Weights of a small spectrogram enhancement model: norm batchnorm, adamw at rate 0.0018.
Rows from block 5 of a small spectrogram enhancement model, named by matrix and row number. Rows with one number belong to one channel. Each number is 500 + 50 x the weight over its row's rms, rounded and kept within 0 to 999. All counts start at 0. Numbers have three digits each.
After each channel's rows are labels from the 100 clips, of 14976, where the channel reaches its highest value: "peak on" is the class under the peak. Only what is clearly more common there than usual is listed. The data: single English nouns, adjectives and verbs, spoken by a formant synthesiser in many voices.
# convs0: first 3x3 conv (model.mid.2.convs.0.weight, 96x96x3x3, each kernel summed), inputs 0-95
# convs1: second 3x3 conv (model.mid.2.convs.1.weight, 96x96x3x3, transposed, each kernel summed), outputs 0-95

convs0.70:480527479397480500458485526381501464574480533499430625488422534612493501523521454431469485512442434582470463404482485423525496465594497540552483482557561478457564470536476526464464509464514435585501491555412436459559462556492520562468460622505539409519491452525527510507566536436509501542
convs1.70:522521493582476566500467569495549504492549449539360496426501473401518487465491503554520527521491523457543410535540456582520430471504445437512521398475553573567506528597468445591534455453499553529536529550530531502460521539509599479494580514447575437437502483570448524555544410490418456434
peak on: /i/

convs0.83:484500431491466545481511498426546468485467521524423480459543532480455489506481514509514530420544485557547521558590467516479437505567359432459541511585524463551454552609553465560488601527564539607575508543504518454510582489415501397449567389510432401510483515521471494529453499512498446507
convs1.83:513489460458510497484479528463462585498525485493575397495541477587503583570552565487541498544431435556521461426454555466502560524496532527561410471544465498411573403453525423504468449559460521465512485512486457505588455492484409552438419572507483409449552490598516555504532593506556503417
peak on: /t/

convs0.11:479466493566386512517467414513454556559466519518597617446486559499530538480526561549506483491453414522451473572420516564486491453478635504447527537508428458418509446477454490500433452485457554551504449552507513501513484407441485463534510517463510499496525396572536575451524593501430591455
convs1.11:585456497488503552507439584436547525557500462395443416482528504471523489542501447405539483412444567464531469473527531429508516473602437468468499459434579547514454406473455461489508528460517493587510577453608592542495485571523494471462536487477507436513557577542401484578506512518539464415
peak on: /k/

convs0.84:478512481578418461447468492520425492614504424543498490549522489462567498501485521524547444418452357517482544483468556465390454422390544495474415534436443513478503524530485517595523402484407483456472483465455504511540500477465567559577563526415478434479511479429467488567497502478476447555
convs1.84:533422519440600538491518570509573554455489474435534443463524508479450495501552405428543521403478597504535459586481492533513518506615452483543497402525495453490575443563481480470516586468568581547488530558554506519485467502523503516501488537543584524546611518518519527540511470455517493334
peak on: /t/

convs0.52:454544481474484436496545481542487537530456518542432551483492515576454441530466572514486465520499465429531505549460531517472381551557610526438494522452489464560495382563500437502445530468477456511462430500456479500475393577490541485605457671536533477545561502552515493475593476439499583463
convs1.52:588439455511465547470515612455510470462529571449419439545539530396518568520532460540544392480431500466456515503491494414549540437510478399468515474396540475461536454443448482445481481442472508578442538487506549546513506462464433521526531475427478515516485554498358449445502415571513506427
peak on: /f/

convs0.9:442470483428521564410490483590441473527450375607553546563447544435501437527583551501534551528557400520470480528462503533466470493468549462437526544501494507488448485507527499540426587499488484478541503552415559420506438425461417462463478465505509476430582431575509537467597533493514439560
convs1.9:526443483476535451509460599378577467456544461452399380500626466544534502543518471451549470480436533506547484455500527438501561467567469537541460434446529506447497412452461432525519552451536576524481577455562521544528529518540425442500490457463466452449481506508381469483460471525526552411
peak on: /k/

convs0.14:488492467532433457455541492543507473449495505524559595497387520471501552591513443496507556405519541451446443529557573489501453428481458514447517582536547497452462494579541509509433597544468445562488401475461563483446563483460539457490494385603468495555462588530493471384474516495553452552
convs1.14:472560459490522491517390484476528523480582510509465397495583466506448519351496526472449393545518489545450462453459328507500508498479440488538455480477458493511524426492497425556502493480495558493501515498481449471560530463495430518478483497375401458349499473515434520517445466514450537499
peak on: /t/

convs0.78:470479534554481460495516483530478493479466494507513548544391513523537511574508450545450525412489516431381402531540541493495445413478497510500485567415524528465459397566451502502467522567477452479561428515467526531388535523502566507552529528563554582553468595533538442346504544444543501568
convs1.78:494498415453541540453439551530459557451556542537511426479539449417456566413537564514464422562511468561455457457457434448560544452511481479551456446511437477489532429483526445488473448530428513496466553558448442454565488436429443567445451522396437424406542484540455554514481450562473465417
peak on: /f/

convs0.55:463468447358487435537396451428548502420523493475520524523490489620534532521488426506432470524508528545538477409511470463538488470588541386477476449479578506409542477571478469551491587494500507568516455547563509495479539608537462492456371608471512448511470512531522529504480526475476532542
convs1.55:538522464530503588521598560560492569467542544537509523497454561325516516486452504496519548489582510547497477541556528529470493481551461445505575387474519477506502542565432590567556394501508500567495488615503528533471541465464593578517575544500522489553521475543472518569438438530426468486
peak on: /s/

convs0.43:485500467525462583486491503491545484528479436438436472511543565445474473540402449521477562458540521540495500506531484544468439449601452408439539491530535509577472545592465391579517564404403587615503439538432509469541520497486483450522611466541450418500518550573450518511480506448517481561
convs1.43:531451442470505552453513607506453555466484545499515414537529462432525588583559562525553424510433478518496485464460577418559567437530557463525428478455491487441539408436483457443441452536424477541444554536472495509539420461473440561459465525481524444543559558566445519477539510574532485377
peak on: /f/

convs0.29:530470500542503446491555528397499433579403522490512525631519574535354543555425571525494469564534473520506489509483478530582538512415341465456435504503453454485471542606589468457479579450408509567545487577509524481481496511482498522522562516520461490484453469467506479513520531503483452475
convs1.29:510470481422531442505477440415488605526561525438540468479557483588461513576460503378585537473444541556561540509451589418509544536553512540515486478487524438426574414506558485546505570491489493511509526452511511489521420488479441520449457537627455472569576529540549456522455576511540546418
peak on: /t/

convs0.89:453451512514434353457516433463490500600459407513526535599539558503489525522523552398569499518454397530470547518435528507483473427402476506428402521529422479491429530536509473506440512511430447498500497592459427436531534464481499450560496478434475445477505490461482600506495502458500431573
convs1.89:600394469429536519543534549489555462414517481450530421535534500503501506511537460475571496437459561518506503578505522473492614433623497489522477423545498488424581407535484557462500582471560587564442573537572511497535446464543432534465452480538510503534612514527450495482466522508542475410
peak on: /t/; /k/

convs0.48:508491406479544470498492488485522481453433488497510523373553522462550433554463486547396542501553537477464439505505548548517399421351468468499538536511448513558435525586482521574521516526540569572529443525512436454418516497410574435494491523549465431522499609598494514500471464432531472488
convs1.48:577489429493453607509516545481452514471555579550473435536499542483451575483569575555529467537417411552475484420454489459517536489439543457478432438511503520431586467457550510466448389531439528444439466454465483484595476456426441548455455574408443460469482454518432538514513535561488490431
peak on: /f/; /s/

convs0.8:547513503561327515491501376523424467546509532556431506526523545551482495487508592639564419493464394449476478448459533487479479480486582523470463541459504489355523483480526484489446433542459597518503509458549535464441477466548491514503517484452474527503450417456462517521475523512423567530
convs1.8:485475546527563439489391534528581503512493415476447515431558398449569419518483447456492497477512606481580563579563487543500489491583444545547559534471503539540428515559481483521536602472535521528547602490525531507458548513524596415547551447534553517558586521478532517574501419542482546505
peak on: silence

convs0.65:543456496502469392527592505454523463459484451465495569497454580553499492578455529485463459535544495502569510496475461561574547542450471471451413545508426450538488483540505496504556678437434529523472550600524381431484565543469463450471489448481505479519473569400461486513489464418571472472
convs1.65:576426456443505514569538446457566530538554474424492446506497570516438479460473467389576618419486529562550474538489518437410535493588471503479522373514549482432553488541496577532531513479568501543515510502560528504540428495473476536476480558542435469502583495500478483536387592412508467470
peak on: /t/

convs0.92:493505520499481467566457491472595485447535515502425478529496570505450478504474494454538491411532541548566541499541469468559478553610324527499577524496483466529480551566569470562548582556589576489492530594588569542432601554536539458518529454487441528507510519405455528492446539534501467516
convs1.92:547546519506481480438475523493430541522474489475620460502470502570513595597479555495503450549465393492456475501470557483487518540507555477502435566491489485511501416405453426418407461500441425525547486534449485495512397510490404534437476541499528443448545559603541498461597568523591444480
peak on: /t/

convs0.66:537504438540408509492519414529447524556485569550517557431520527502465470466531610655575526490460415525513474456469547492494520505499582584527515564511523516382543484492588577491461502500470590527466502453501535474425494435464494523568474524494472446537510432526474572525543606500475603568
convs1.66:534520573563507581516465569563544516524483458496464473514471472362553446494483470489406442450558570440498489562572444550517466448582449435509567490449501571557437537566448524455528511475537497561546581481532534512478521501550605491514565439441579534582562548448503549590498431550448501519
peak on: silence

convs0.5:582523473535334605469529451555500486562504569576470464512516622534513460480582554616549470443447458498507504422436555484456506471477542521495520584460522515386509581493511527514482480518435617518502489401550525477513513544524548509514531497452456487485482434485458543557528572485471545532
convs1.5:449527566480567427463479536576526496463466414508529502470559345500552458528508489460475449485521587499535523598547524557541503493574435561591525517514448482561429429528470437490531585517510496535545587549491475470465525467578577481496512436538602525531576506505574538500532366524475509473
peak on: silence

convs0.34:518470457599362499486499386544423522585505557518507553457526526504503562486509608638565479505471426507495455473508548481516534479512603553440475549468500471398510478484533511502416459536475572557499539524518526452489532465437484474545508503472439434517489437526467574540533564525438627523
convs1.34:515498580550520465522433594527558528530451426461485463488545418452587445540475445439496469429525583436578553563569508521487506516581461512547561543428534553532410514540444501508542567482528497567543561469561575558435541547546576468543564451501588519577580561495517491581514473537471541495
peak on: silence

convs0.87:545494467476445492507541467494515483559527457562582572539535674585466508539597473501504445496486446457518503527425548540472495483510456598562539470520416456429507524479476516512469470513537474563502472506514410387561467523523393522377445531523524516497512394504551619478527481520483473469
convs1.87:521509547543590495583433434502519492474593471491469524413486531468517417422448494478432513524562528546484555532558447482497523491533422491471602579486500451533502504572511573566541568479568524529589559480548537502492556504506599500580568468484408506510521504528517471613418522538434508626
peak on: /ʃ/

convs0.32:452511471450562530555549506479510447429517441476458433453548529409555464521478515506499574535555492540450474528539508523516463440486519373429516496497538555569412567620525540608564519443552592547434420492498525482534492464456450412491467415548484444497535570569424518543520466463517419525
convs1.32:529491486506498522446444593513436511449515534566515474517547428501516561563568592589501405590411426535486513461463537447588544459478581477519404531479482520470516428419519443445434471534398477489456558511440484482542462462455434516489457556455531479521518519539485513476584486647504509435
peak on: /s/

convs0.51:480492529572314505523454435567392476497485515517477543467497507540508476471451569636545421478469441487468521525447511518485460464460596542493494550405474517379481539470489512512478378521448600506473471454546555484476509426545540507508507522451539556509527435483545496508509507503417577541
convs1.51:555446560504581487557483517486579488492480367474490505455535460486537396497461429399504525438535602492553517611579516530460521488609424524531581463487507574564458490556459547492557589473581530554512587514575510504477527516571544451517524443516552531550562494478500507583456459490496507481
peak on: silence

convs0.67:454490538531461541401520517447481451547541477449455496524502544487420482509489546515570558469506468553513517571527419500497507577414399426533518452555561495574529540536537424471443582471403515465601496555512611546538551462536388427505565419513481485450507487519525400478558509468479415523
convs1.67:413529468480510420447452478410531604556568460488448435450556403582512537553452566437572562540478502535570473417467580468535485516507496586552489453468520515477492437486524408606474554487484507466518554475534497466531442523488472466448459515571440372456479539560501500506473575467546559455
peak on: /t/

convs0.28:471473576547378468509476444486474548489502521502563588452474505562488487482470533573539453469467444487480504601469508546452490510510690495438478555478512468440497463449486501469434436490437528485457473500554572572507481471464487441559476541495572570540529443494563534449542633477440610480
convs1.28:547476516558482575511466537440541498588471508390418474499508547452545483526478427416515455418482558434510484475541498445498451490523432431427555496396594560555445490473421497486506506422532476600524536427585585558479505575527523452527573452462504488554451579479401455540489484481550512487
peak on: silence

convs0.72:523527474509469542541548520594489451585558455502584503533487497457451555505541447488431547483430462517439477517456501510450507479355452440535514521476424519472455518584524563574506409497441592499414411486476468445563522471496493558523548581535522564459515453548567590434592480581485466446
convs1.72:571552526448538431517428550544554430482502399488494454506578502573483473541561387552473464472470487474466471557489482571491567566477418581583470573541488448509476444486465498480539544497585541522476486521559477522486581491567454528493497489450467539329576498603478473483536479461569449538
peak on: /ɪ/